python train.py --encoder_arch="transformer" --model="encoder-decoder audio transcriber" --dataset="Morse code for random letters and digits, with fading, noise and interfering tones" --train_examples=26041 --gain_aug_db=6 --input="waveform_16khz" --tokenizer="char" --vocab_size=41 --encoder_norm="rmsnorm" --encoder_norm_position="pre" --encoder_activation="swiglu" --encoder_mlp_ratio=2 --encoder_head_dim=64 --encoder_fused_qkv=true --encoder_bias="none" --encoder_qk_norm=false --encoder_layer_scale_init=0.1 --encoder_parallel_block=false --encoder_dropout=0.1 --encoder_inner_norm=false --encoder_moe="soft" --encoder_num_experts=4 --encoder_moe_every=2 --encoder_expert_mlp_ratio=0.25 --encoder_slots_per_expert=2 --encoder_shared_expert=false --encoder_wave_strides=[5, 2, 2, 2, 2, 2] --encoder_subsampling=4 --encoder_layers=6 --encoder_width=160 --encoder_positions="rope" --fusion="cross_attention" --decoder_width=128 --decoder_layers=12 --decoder_norm="layernorm" --decoder_norm_position="pre" --decoder_activation="squared_relu" --decoder_mlp_ratio=6 --decoder_head_dim=64 --decoder_fused_qkv=false --decoder_bias="none" --decoder_qk_norm=false --decoder_parallel_block=false --decoder_inner_norm=false --decoder_kv_group_size=2 --decoder_positions="learned" --decoder_cross_attention_every=1 --decoder_tie_embeddings=true --residual_init="scaled_by_depth" --optimizer="normuon" --muon_scale="match_rms_adamw" --lr=0.0015 --momentum=0.9 --nesterov=true --orthogonalizer="newton_schulz_5" --adamw_lr_other_params=0.00088 --grad_clip=1.0 --gradient_centralization=true --steps=6300 --batch_size=256 --epochs=61.9 --lr_schedule="cosine" --final_lr_fraction=0.05 --warmup_steps=180 --weight_decay=0.4 --adamw_weight_decay_other_params=0
Rows from block 5 of the text decoder of a small encoder-decoder audio transcriber, named by matrix and row number. Rows with one number belong to one neuron. Each number is 128 + 24 x the weight over its row's rms, rounded and kept within 0 to 255. All counts start at 0.
After each neuron's rows are labels from the 100 texts, of 14848, where the neuron reaches its highest value: "fires on" is the input token at the peak. Only what is clearly more common there than usual is listed. The data: Morse code for random letters and digits, with fading, noise and interfering tones.
# fc1: MLP up (decoder.blocks.5.mlp.fc1.weight, 768x128), inputs 0-63
# fc2: MLP down (decoder.blocks.5.mlp.fc2.weight, 128x768, transposed), outputs 0-63

fc1.604 [118 139 105  92 138 162 145 115 148  79 103  96 136 145 148 125 149 140 138 130 147 124 117 134 129 134 128 146 144 135  87 112 149 145 123 124 130  80 125 133  92 142 125 137 149 139  82  98 116 135 134  71 175 151 144 141 143 111 152 134 147 131 147 125]
fc2.604 [139 127 119 146 122 158 123  87 144 153 100 118 126 113 114  90 162 146 113 127 132 128  97 120 157 120 106 116 106 130 118 108 117 114 168 151 155 131 107 155 128 107 128 107  90 165 114 153 125 141 176 120 136 136 125 121 136 162 126 177 123 126  69 126]
fires on: "<end>"

fc1.657 [124 136 133 164 129 118 137 151 108 163 109 125 169 137 161 156 112 119 118  86 159 125 177 119 116  98 138 141 150  88  99 113 164 126 143 133 108  93 134 149 103 146 172 177 138 106 102 135 134 120 123 117 147 111 144 112 158 135 115 117 138  64 161 100]
fc2.657 [167 125 135 124 137 132 136 131 130 127  98 126 115 131  92 134 153 125 126 118  98 108 121  86 160 150 132 130 147 162 141 143 174 149 102 153 148 110  82 120 121 159  85  87 121 151 141 112  99 179 125 129 130 103 122 125 111 112 124 140  87 142 111 116]
fires on: "b"; "6"; "q"; "1"

fc1.449 [120 121 132 163  72 111  99 119  97 115 110 131 129  97 110 134 150 163 171 132 127 133 141 129 144 153 125 137 153 144 118 119 163 129 113 142 117 163 122 115 138 122 152 130 207 104 134  99 122 122 100 162 134  90 140  92 137 124 158 124 158  96 190  95]
fc2.449 [106 173 147 134 138 166 145  87 141 110 117 150 120  99 124 125 113 122 129 114 144 137 170 140 139 190 136  84 133  86 166 166 113  92 141 114 103 178 133 102 120 128 102 115  92 141 102 148 172  93 129 138 159 140  98 135 149 161 138  91 137 150 120 131]
fires on: " "

fc1.724 [120 116 154 157 144  92  85 123  94 147 154 109 113 114 116  73  88 116 141 132 146 120 157 143 119  82 117 159 133 124 134 124 143 126 147  97 131 132 109 157 118  94 137 124 116 174 150 122  93 158 190 119 107 105  76 114 120 124 162 130 141 146 128 121]
fc2.724 [169 147 122  83 142 106 118 129 170 119 166 118 141 156 107 145 145 129 139 104  84 128 177 152 113 109 132 121 150  89  94 111 155 136 153 132 159 145 147 122 159 132 101 125 138 104 131  98 121 113  83 113 111 159 131 101 134 134 156 110 120 144 118 159]
fires on: "a"; "r"

fc1.410 [129 148 115 165 116 105  92 127 138 140 147 134 133 119 142 113 111 101 111 157 118 144 111 168 157 150 119 161  92  96 103 167 141 136 145 127 142 100 107 108 132 142 113 109 135 145 118 139 108 134 149  87 122 134 125 129  75  83 131  74 132 121 106 163]
fc2.410 [118 143 105 128 134  84 127  78 133 147  93 101 151 116 143 139 127 165 133 135 149 140 105 166 124 140 138  89 145 147 109 144 112 139 120 102 144 141 130 178 111 144 153 158 167 119 158 133  80 142 120 148 132 124 102 108  99 145 123 124 135 148 142  96]
fires on: "1"

fc1.487 [142 141 145 115  80 134 115 116 133 119  82 154 153 140 125 133 104 120 158 140 134 113 130 106  87 112 117 132 145 117 138  74 152 134 116 116 140 127 105 166 137 110 113  99 153 126 127 114 153 147 110  89 151 115 157 181 132 158 148 100  95 129 113  80]
fc2.487 [124 132 137 133 160 146 143 106  83  87 136 119 144 124 145 123 150  80  84 132 118 140 158 122 169 140 119 145 158  97 135 162 120  76 125 153 114 104 136  90 123 153 100 149 105 117 114 125 154 108 112 137 114 138 116 134 135 116 163 139 141 102 102 116]
fires on: " "

fc1.763 [137  75 117 134 138 117 155 146 119  95 181  91 142 147 123 140  88 120  88 135 114 122 137 105 171 110 139 133 113 148 150 127 103 154 116 150 142 126 158 150 132  99 138  99  86 138 130 109 139 103 150 116 105 114 166 101 107  88 183 135 170 114 135 148]
fc2.763 [151 102 123 116  95 150 122 111 109 175 155 141 148 134 117 142 135 138 159 130 155 157  81 153 102 121  85 101 134 132 142 155 120 102 165 103 167 156  81 145 149 100 150 146 109 145 112 106  97 155 115 149 164 100 160 118 126 145  97 127  98 119 130 150]
fires on: "1"

fc1.217 [150 146 114 109  94 119 109 116 157 129  98 134 108 156 134 150 147 131 150 127 109  80 118 111 132 138 127 152 120 126 182 132  91 168 133 156 119 131 114 154 126  96  97 116 130 121 124 116 107 123  97 161 137 113 102 131 131 137 103 141 138 112 177 140]
fc2.217 [106 115 147 140 144 166 154 121 124 118 112 115 148 131  69 102 127 150 136 141 138 106 143 135 125 167  97 164 146 126 113 111 107 101 124 122 129 147 140 146 153 149 148 144 130 105 163 131 184 167 115 140 109  97 109 124 102 129 123 127  60 102 110 102]
fires on: "5"; "x"; "r"; "n"

fc1.413 [132 114  68 130 142  99 136 116 131  75 172 146 107 120 178 135  80  85 102 154 163  97 157 104 149 142 110  91 119 139 111 142 117 120 122  92 141 159 133  85 156 128 147 139 155 140  89 156  98 121 125 109 116 115 122 155 144 128 164 163 133 114 132 123]
fc2.413 [130  78  80 132 107 146 108 122 129 133 165 157 134 139 137 138 127 134  96 126  93 128 111 199 124 162  63 165 127 100 148 133  95 111 159 120 114 142 111 121 147 115 155 174 139 165 118 150 141 116 143 117 104 140 161 130 125 133 129 148 132 159 132 142]
fires on: "1"; "o"

fc1.213 [148 108 128 124 140 127  87  92 100 112 146 117 150 107  94  87 128 145 170 132 154 147  88  80 105 137 136 146 198 119 129 114 138 133 129 143 103 111 133 144  78 110 109 135 155 150 101 135 128 181 107 161 146 130  92  98 156 141  76 164 132 141 122 153]
fc2.213 [137 179 144 110 140 155  88 127 165  99  95 133 111 113 132 159 132 105 117 126 135 121 121 148 153 167 111 121 118 129  96 156  89 110 112 129  87 185 114  99 128 125 155 123 124  77 119 105 109 108 134 116 132 177 131 152  97 109 125  95 136 116 154 136]
fires on: "d"; "r"; "7"

fc1.659 [ 95 148 105 129 140  89 137 103  67 155 102 100  94 110 105 107  95 111 124  96 134  82 102 125 114 140 117 124 102  61 112 117 122 128 128 102 140 116 133 139 136 118 125 109 104 152 126 127 126 150 105 129 174 147 135  81 141 106 145 159 135 153 128  77]
fc2.659 [147 101 131 144 148 139  92 128 135  76 137 119 184 150 146 127  71 140 129 137 139 127 126 145 137 134 108 127 100 142 133 117 104 128 115 112 144 132 142 140 140 114 151 141 137 101 148  93 125 117 129 118 120 125  95 182  83 113 107 136 159 122 160 116]
fires on: "a"

fc1.554 [138 135 125 135  91 122  89 165 126 154 101 142 163 133 146 116 125 137  98  80 138 130 152 109 103 142 103 144 138 163  96  83 127 155 151 175 134 127 108 129  95 143 151 115 142 164 123 176  72 149 154 152 135 127 136 153 134  96 110  94 130 133 143 162]
fc2.554 [120 146 163 139 171 176 159 102 133 141 123  87 124 117 117 156 155 142 163 153 121 142 113 116 134  82 136 121 145  87 131 169 130 143 118  99 136  95 133 103 113 133 141 113 169 112  94 135 142 139 103  81 125 147 107 103 177 128 122 131 161 121 108 151]
fires on: "<end>"

fc1.634 [ 93 117 131 156 113 122 137 131 160 135  98 110 123 110 157 108  59 155 126 167 171 157 130 122 137 157 131 105 160 135 148 109 100  91 124  74  77  68 127 148 142 126 110 128 111 110 137 177  97 144 124 130 109 126 117 136 119  77 130 117 142 120 141 150]
fc2.634 [133 114  97 139 143 115 150 133 101 109 119 150 122 101  85 145 127  70 136 130  93  88 153  93 143 137 151 120 113 129 111 124 130 136 128 145 161 155  64 120 108 158 112 130 120 113 132 148 129  90 183 130 146 189 114 169 143 150 133 115 156 176 187 124]
fires on: "a"

fc1.17 [149 125 164 137 131 101 136 100 124 106 117  81 196 140 154 123 136 149 127 107 128 105 151 157 108 137  97 172 155 120 156  98 166 130  89 127 141  86  90 132 125 120 152 118 134 149 100 109 122 125 129 115 118 156  91 128 141  94 132 150 121 127 132  92]
fc2.17 [138 142  75 137 152 141 151 175 175 136 125 145 119 134  83 120 176 151 131 136 152 161 141 134 117 151 189 105 144 145 131  96 130  78 148 112 185 136 110  98 141 158 106 118 118 104 119 175 130 140 138 114 123  78 167 111 129 125 135 148 134 122 107 112]
fires on: "<end>"; "n"; "t"; "a"

fc1.14 [ 84 123 145 136 114 166 147 149 106 108 106 161 122 103 115  91  98  81 162 129 115 106 146 114 168  88 141  94 134 108 145 159 129 120 132 118  98  90 100 130 121 136 158 138  84 115 110 134 113 129 153 122 143 152 119 113 169 130  82  91 146  89 153 156]
fc2.14 [149 134 106 122 167 150 124 119 115 115 178 122 141 104  92 171 140 128  98 126 110 140 110 181  67 166  90 115 112 100 115 124 144 130 107 145 133 163 160 116  98 122  96 151 158 157 112  98 109 169 102 108 113  90 146 116 127 132 111 119 119 157 141 154]
fires on: "1"; "e"; "o"

fc1.614 [116  84 106 129  88  95 165  92 112 138 137 145 128 153 108 176 134 144 115 156 118 126 135  93 129 204 146 141  90 152 110 134 137 116 161 145 112 143 148 159 113 134 116 154 142 171 110 169  86 135 176  86 129 151 129 126 132 143  98 154 126 118 143 123]
fc2.614 [108 145 134 158 107 124  97 144 162 152 117 168 115 105 142 114 134 109 158 145 123 168  98 116  95 108  81 128  93 125 137 164 129 145 113 125  74 103 153 135 103 164 140 103 136 105  92  95 153 136  89 140 147 144 120 172 117 123 159 117 152 113 139 146]
fires on: "j"; "0"; "p"; "1"

fc1.46 [164 141 117 135 124 182 114 138 111 150 147 149 128  85 144 139 120 157 151 108 116 138 164 101 157 175 130 125 118  99 118 124 158 121 158 110 144 170 154 133 159 142 141 107 143 170 114 138  88 152 130 141 120 107 179 143 143 153 134 125 140 109 136  98]
fc2.46 [156 168 123 116 110 113 159 138 116 121  83 154 120 122 157  87 108  93 131 112 130 112 101  82 118 137  73 161 147 116 113 127 164 113  89 199 133 136 101  97 147 155  90 125  86 104 131 154 119 127 106 103 120 137 120  92 141  78 131 176 163 143 151 149]
fires on: "b"

fc1.529 [129  97 145 128 148 145 112 153 132 150  88 127 147 105 114 135  99 124 121 110 125 147 143 136  83 127 110 175 150 135 130 134 109 130 112 160 155 165 133 130 141 142 120 165 117  81 145 130 120 137  97  93 106 100 153  79 111 175 102 133 153 116 110 120]
fc2.529 [136  88 111 171 149 120 151 139 106 131 173 132 141 147 167  94 125 131  94 179  92 132 175 140 171 115 138 130 100 163 152 142 141 107 147 133  81 120 148  94 133 119 160 128 134 163 156 139 116 116 126 148  88 126 108 133 137 162  95 155 154 142 128 155]
fires on: "5"; "b"; "4"; "6"

fc1.63 [105 116 132 145 129 126 143 151 167  65 134 151 132  79 143 141 138 148 129 121 122 126 116  71 115 152 120 132 125 121 120 106 144 150 143 135 143 145 108 159 140 121 135 140 141 124 170 112 109  99 126 131 146 119  94 141 196 132 124 151 173 130 135 111]
fc2.63 [152  78  99 116  87 138 127 142 154 119 119  91 160 139 110 157 137 153 110 193 104 136 107 149  95 137 123 130 145 115 106 133  98 130 112 134 109 146 122 130 135 145 145 143 154 144 159  85 112  99 204  94 173 112 107 150 133 132 128 108 127 161 104 108]
fires on: " "

fc1.237 [142  79 137 178 149 137 108 106 133 124 142 179 115 148 145 111  95 119 144 120 126 138 164 118  91 128 124 131 140 147 126 108  91 155 115 123 139  89 123  85 153 153 192  79 138 164 132 128  91 113 134 155  95 125 158  93 101  86 162 112 126  78 126 134]
fc2.237 [112 112 186 134 161 103 127 107 120 152 127  74  82 125 109 154 124 109 148 130 124 136 136 109 151 131  85 137 126 131 109 116 189  95 148 156 130 146 176 161 114 131 119 155 122 120 106 148 147 141 149 118 137 108 107 142 160 128 148 154  98 137 176 104]
fires on: "j"; "r"; "g"; "o"

fc1.471 [ 87 134 160  94 109 102 120 121 111 122 138 156 120 135 136 128 133 122 143 171  86 122 149 121 136  92 122 138  89 122 115  95  62 156 141 114  82  94 116 170  96 101 123 124 106 165 143 123 101 119  99 126 140 139 135 103 123 122 115 104 134 125 166 140]
fc2.471 [147 136 126 137 163 149 130 160  49 133  92 104 137 151 140 141 140 107 141 162 107 167 126  83 137  98 138 105 103 111 166 137 130 148 131 112  89 187 140 127 118 155 102 135 111 116  70 168 113 171 119 136 131 126  97 152 134 126 130 138  76 118 138 137]
fires on: " "

fc1.141 [161 135 113 117 160 143 137 155 141 141  82 129 157 153 129  96 118 107 141 143 123 109 130 134 138 117 120  72  96 136 112 142  65 161 114 131 152 109 109 148 126 128 177 166 182 124 117 143 168 121 111 158 179 116 144 128 127 154  86 111  79 127 139 138]
fc2.141 [127 134 134 100 136 114 101 115 104 113 142 133  89 138 132 146 140 107 138 104 100 158 119 128 148 132 136 165 133 158 201 131 177  79 129  91 153  92 170  91 122 103  73 150 152 146 157 105  85 116 143 113 130 147 137 117 168  91 104 173 130 163  97 104]
fires on: "b"; "n"; "d"

fc1.212 [130 152 156 160 114  54 146 126 126  66 137 136 175 147 117 125 136 107  95 171  87 136 105  87 143 105 121 126 115 128 129 125 115 176 136  77 112 106  98 132 124 140 181 129 126 152 156 138 157  86 132 140 147  85 141 115 137 128 141 127 134 106 136 131]
fc2.212 [157 151 120 143 166 150 123 121 136 138 140 127 107  91 147 137 132 160 126 156  81 137 121 179 107 129  68 138 138 115 122 110 138  97 166 125 111  97 123 115 135 175 115 156 155 136 123 166 123 175  87 118 129 140  86 104 103 147 122 174  71 165  93 121]
fires on: "1"; "8"; "z"

fc1.496 [149 170 102 118  95 151 122 128 141 122 102 126 161 123 115 159 194 113 154 128 117 125 133 125 128 153 116 131 124 148 118 121 166  86 139 137  79 136 154  98 122 132 137  95 131  85 126 152 164 180 118 141 120 125 167  95 168 127 134 113 108 160 110 170]
fc2.496 [110 111 105 115 166  97 167 117 147 103 128 155  98 120 110 117 159  71 111 174 151 167  98 133 125 130 139 145 168 124 164 133 119 129  78 122 154 145 165 116 114 112 106 113 144 131 102 174 147 142 121 145 111 159 138 131  87 122 143 120 148 102 133 127]
fires on: "5"; "u"; "w"; "s"

fc1.737 [124 123 126 136 132 154 209 156 133 115 148 105 144 117 134 125  94 126 141 124 145 100 188 121 142  97 170 126 128 157 135  95 135 124 151 106  92 106 129 110 134 118 168  72 105 149 105 145 116 146  94 119 110 103 121  96 118 153 111 163 101 119 146 127]
fc2.737 [122 139  88 108 129 113 101 145 176 147 145 122 103 116 133 170 174 128 137 149 123 132 121  80  90 121 147 144 117 129  98 113  97 166 118 110 113  75 114 156 128 128  96  89 148 107 134 137 144 125 144 128 158  77 124  98 135 113 184 179 138 130 134 159]
fires on: "1"; "0"

fc1.83 [142 125 133  98 134  98 144 107 133 117 121 146 124 108 132 132 130 130 148 143 105 134 113  73 151 131 126 148 150 106  95  70 150 123 119 137  99 133 159 185 127 127 135  98 131 102 110 168 127 160 103 157 154 119 149 126 143 104 147 141 148 123 104  91]
fc2.83 [181 130 140 145 101 153 116 128 149 147 120 159 125 157 116 116 148 100 138 104 117 119 131 117  77 158  85 148 120 117 124 125 122  94 171 141 149 129 122 114 129 105 141  88  95 120 130  87 138 166  82  93  94 132 103 100 124 112 116 131 129 125 114 138]
fires on: "b"; "5"; "x"; "6"

fc1.124 [152 102 128 145 140 106 166 142 157 144 113 124 114 138  72 152  92 125 155 138 140 109 108 170 120 129 163 143  96 124 159 133 103  93  90 153 138 120  96 138 125 156 165 138 149 128 140 126 131 140 170 155 158 118 136 102  86 122 130 127 130 102 148 104]
fc2.124 [182 104 151  92 156 162 132  94 110 144 138 112 123 139 107 152 141 151 143  97 158 152  82 116 162 134 106 134 182 150 145 122 141 109 129 108 130 117 148  95 121 104  83 138 104 140 144 137 127 131  96 144  71 137 126 125 172 125  92 130 117 157 141 127]
fires on: "b"; "l"; "d"; "f"

fc1.54 [147 141 134 162 137 123 142 132 150 114 109  88 110  93 170 163 146 131 130 134 129 109 156 160 155 174 139 128  71 100 120  88 166  99 112 139 160 126 123 119 151 127 126 134 143 122 141 158  92 163 152 122 178 141 178 145 119 118 141 101 100  98 139 133]
fc2.54 [154 110 122 102 130 129 105 124 122 165  90 144 139 130 166 144 107 130 167 139  95 155 144 184 117 125 115 129 139 142  95 143 108 127 132 141  99 162 138 120  79 147  94 176 109 133 124  92 112 133 143 185 137 154 135  97 131  95 110 138 136 107 137 141]
fires on: "d"

fc1.120 [159  91 131 111 157 106 115 163  85 140 144  70 133 176 151 117  86 130  83 136 133 113 155 158 130  90 111 152 129 134 129 149 129 137 156 124 106  90 123 101 167 145 125 181 141 101  89 108 156 148  97 152 170 136 146  93 113 160 141 131  93 105 163 109]
fc2.120 [157 136 137  74  79 142 146  98 134 158  89 156 108  98 121 146 146 120 123 133 140 122 132 105 103 141  90 150 137 113 137 137  81 121 112 134 163 144 136 139 120 143  95 123  96 133 117 131 141 126 117  92  94  76  95 107 133 112 129 130 145 109 150 156]
fires on: "a"; "d"; "s"; "b"

fc1.37 [133 174 100 126 137 139 105  98 109 105 177 146  84 126 103 162  84 148 144 126 171 116 161 109 131 140 107 101 126 147 101 169 101  91 126 150 148 130 144 143 145 137 148 124 150 137 114 127 172 131 112 148  87 165 137 140 123 127 134 107  74  77 151 140]
fc2.37 [119 124 144 126 125 135  99 148 124 119 126 162 159 126 172 129 157 151 129 110  85 152 111  94 100 140 110 116 138 121 158 128 128 122 113 119  93 174 108 107 157 157 127  98 125 155 133 144 105 143 131 145 164 102 117 153 116 145  73 146 121 118 158 121]
fires on: "d"

fc1.506 [ 78 187 114 110 122 105 149 144 114 115 134 147 136 142 115 146 141 137  69 145 119 135 120 120 111 188 124 110 146 143 157 145 149 141 160  86  98 157 122 124 133 179 123 101 143 149 170 145  91 107 139 159 104 107 137  80 171 133 127 134 110 118 145 118]
fc2.506 [106 137  80  87 119 137 100 138 108 125 108 123 137  90 127 157 118 162 151 137 148 124 112 117  63  99 129 148 112 171 123 161 115 138 160 131 121 148 131 115 134 127 132 122 173 114 136 146  82 101 159 116 172 114 146 166 134 104 121 110  85 146 169 109]
fires on: "j"; "w"; "r"

fc1.383 [135 156 134 121 155 117 151 130 101 115 184 159 141 138 117 151  84 101 175  79 134 152  91 167 124 146 123  60 110 143  58 129 113 135 117 140 156 134 122 140 112 142 105 137 147 169 139 116 137 151 123 164  88 160 118 140 126 146  99 113  73 149 105 115]
fc2.383 [163 150 140 123  92 124  99 118 139 136 124 103 154 136 129 116 152 104 175 106 136 138 140 111 109 140 111 137 154 113 196 139 138 125 144 137 116 101 135 139 143 127 116 125 135 149 107 130 116 150 169 160 142 119 134 148 133 126  89 137 155 106 154 143]
fires on: "d"

fc1.221 [161 132 124 163 113 102  91 123 133 127 141 113  93 119 143 119 123  73 128 196 125 132 160 134  97 135 104 148 177 137 138 111 139 135 115 148 103 108 141 128 163 127 146 119 159  92 129  95 135 125 152 131 160 118  96 102 122 170 110 143 139 121 159  98]
fc2.221 [128 140 119 148 152 167 124 146 145 201 110 134 134 131 139 123 106 109  95 165 107 130 118 132 121  85 115 134 134 141 113 109 122 122 121 119 134 124 174 127  98 123 109 136 128 110 125 150 115 135 106 129 109 125 133  93 123 133 135  64 136 119 139 126]
fires on: "a"; "1"; "n"; "9"

fc1.574 [118 114 150 121 142 128 125 140 121 102 170 153 158 148 159 130 109 126 143 112 193 175 124 175 142 134 142  93  82 167 123 143 121 126 143  78 154 117 164 110 168 118  88 165 126 102 102 149  94 100 114 136 131 106 126 140 100 155  95 131 126  85 125 122]
fc2.574 [166 152 135 128  93 161 121 140 101 114 113 127 162 154 113 161 150 103  80 173 112 111 139 144 125 108  78 152  42 135 130 150 164 140 154 155 137 162 150 111  92  93 142 116 118  87 104 129 151 144 106  91  80 120 150 103 126 121 132 106 122  93 108 155]
fires on: "d"; "u"

fc1.640 [168 105 113 139  86 144 153 139 136 128  78 156 137 148 160 178  83 105 142 129 106 157 119 127 134 106 134  61 130 136 147 132 107 137 165 135 106 108 139 113 136 118  77 165 111 142 138 114 107 132 137 101 131 128 102 157 139 155 129 161 190 185 130  87]
fc2.640 [115 122 111 112 127 131 150 147 121 124 143 138 124 168 125 143 139 132 137 120 120 114 137 113 116 110 162 116 155 130 130 109 120 147 130 130 135  94 152 137  92 138 149 154 116  66 158 159 146 115 112 149 103 131 132 112 124 117 170  95 142  67 149 135]
fires on: " "

fc1.367 [154 121 127 126 134 158 131 138 105 109 143 112 114  85 149 134 142 145 141  93 142 131 122 120 123 146  94 181 112 145  98 133 156 114 130  98 104 120 120 131 163  93 161 203 126 112 131 158 136 139 156 131 128 114 146 113 153 152 125 142 135 106 111 122]
fc2.367 [136 128  95 106 146 118 161 133 104 154 138 111 120 123  97 141 100 136 125 161  72 137 125 114 162 143 154  97 150 121 145 132 118 140 101 156 110 102 128 142 116 115 118  85 104 132 133 131 122 122 128 141 123 148 101 146  49 143 141 119 142 146 153 169]
fires on: "a"; "v"; "0"; "x"

fc1.151 [108 123  96 124 163  98  96 101 133 160 112 112 166 101  87 130 106 105  89 106  52 132 108 124 151 160 165 100 171 119 114 142 111  84 125 104  95 138  99 163 123 166 140 162 149 122 145 155 104 137 155 101 117 133 133 156 137 165 145 127 108 122 133 123]
fc2.151 [113 134 109 108 136 169  93 131 114 139 171 138 131 173 122 134 145 177 180 108 108 110  94 119  81 171  91 117 134 123  99 133 135 150 130 149 119  84 104  88 113 100 178 130 143 138 159 167 128 155 138 157 129 135  97 146 106 115  80 109 139 109 136 136]
fires on: "1"; "4"

fc1.658 [141 143 116 120 124 125 114 137 151 116 173 156 145 150 139 134 176 155 106 161 117 136 123 137 118  89 152 114 167 101 176 117 135 145 165 144  90 158 138  70 109 133 148  80 148 122 156 163 141 158  99 145 120 112 134 132 146 133  98  61 124 111 159 153]
fc2.658 [138 118 147  85 119  89 153 146 138 111 134 131 116 131 122 103 146  96 149 120 110 119 123 140 131  88 154  98 130 177 140 168 137  88 102 122 138 141 124  87 119 153 170 126 169 167 128 140 126  91 116 140 123 142 163 171 164 105  92 159 127 150 115 106]
fires on: "h"; "d"

fc1.3 [167 128  87 129  97 105 114 160 103  97 125 142 121  62 105 103 113  97 137 153 127 143 146  58 119 157 112 114 149 127 160 132 141 146 112 115 107 103 125 124 148 163 178 128  94 127 173  93 124 148 146 128 121 132 139 123 142 109 125 132 161 144 174 105]
fc2.3 [152 139 115 156 100 142 154 124 107  98 119 131 165 127 155 121 164 161 115  99 139 134 158 132 130 157  98 146 182 112 109 135 118 137 166 126 135 184  98 143 125 102 148 143 170 124 146 146 138 132 146 120  86 137 125 122  79 142 128 140 123 111 156 116]
fires on: "a"; "r"; "n"; "p"

fc1.603 [138 116 122 142 130 187 151 139  96 137 108 143 116 159 145  97 186  94 149 101 137 118 195 145 123 130 117 107 146 125 169 109 152 119 127 108 136 108 159 158 151 126 108 168 185 111 132 152  82 133 114 138 101 153 146 135 140 122 123 120 132 194  91  93]
fc2.603 [140 179 144 147 143  95  93 131 113  84 137 111 117 136 117 119 121 138  67 172 133 149 136 142 119  96 135 175 123 122 108 124 103 122 110 171 143 161 121 146 117 129 122 134  68 137 156 155 103 105 165 142 155 129 120 145 125 115 109 121 130 129 107 130]
fires on: "5"

fc1.191 [137 148 149  97 159 139 142 137 142 106 114  96 122 136 110 160 119 148 155  99 111 155 117 124 108  91 130 125 151 156 142 105 115 124 154 158 139 135 139 150 145 148 112 145 159 123 137 130 103 147 159 109 126 134  84 154  92 160  73 155 123  75 126 113]
fc2.191 [156 138 136 149 135 138 125 107 160 137 124 164 178 136 100  93 136 128 147 127 117 114 124 121 132 143 154 125 119 148 115 152 108 151 151 105  98 107 126 175 114 106 108 180 116  64 101 143 148 152 123 135 136 143 141 150 128 128 163 132 143 118 143 122]
fires on: "b"; "<end>"; "n"

fc1.67 [ 81 124 115 129 134 137 130 156  88 143 139 107 126 145 132 145 126 100 130 157 116 129 151 128 106 135 104 187 146 114 122 121 155 139 149 115 125 137 122 184 137 163 119 145 129 112  84 136  93 151 142 119 101 117 122 147 147 135 158 110 146 150  78 144]
fc2.67 [128 151 117 144 125 134  93 165 107 102 110 112 151 165 135 144 128 130 118 168 140 122  98 119 132 107 150 129 108 121 159 140 108 134 101 119  80  92 123 109 142 144 104  79 139 149 142 116 152 141 133 167 104 115 151 126 145 126 143 111 142 112 129 178]
fires on: "5"; "4"; "b"

fc1.156 [109 114  82 156 153 131 106 163 130 120 119 120 156 125 119  93 124 128 111  97 150  99 102 124 138 138 125 153 150  70 120  73 142 142 133 124 151 133 163 132 103  82 155 103 148 103 104 132 126 136  94 123 163 130 105 127 172 148 160 146 138 111 157  89]
fc2.156 [147 104 141 112 100 122 123 124  86 118  74 135 132 113 115  90 113  94 125 104 115 143 161 140 150 131 181 137 155  71 106 156 105  99 111 179  96 115 147 114 122 170 128  79 113 163 134 124 126 130  91 145 135 115  89 100 119 157 174 129  80 138 113 128]
fires on: "b"; "6"; "s"; "8"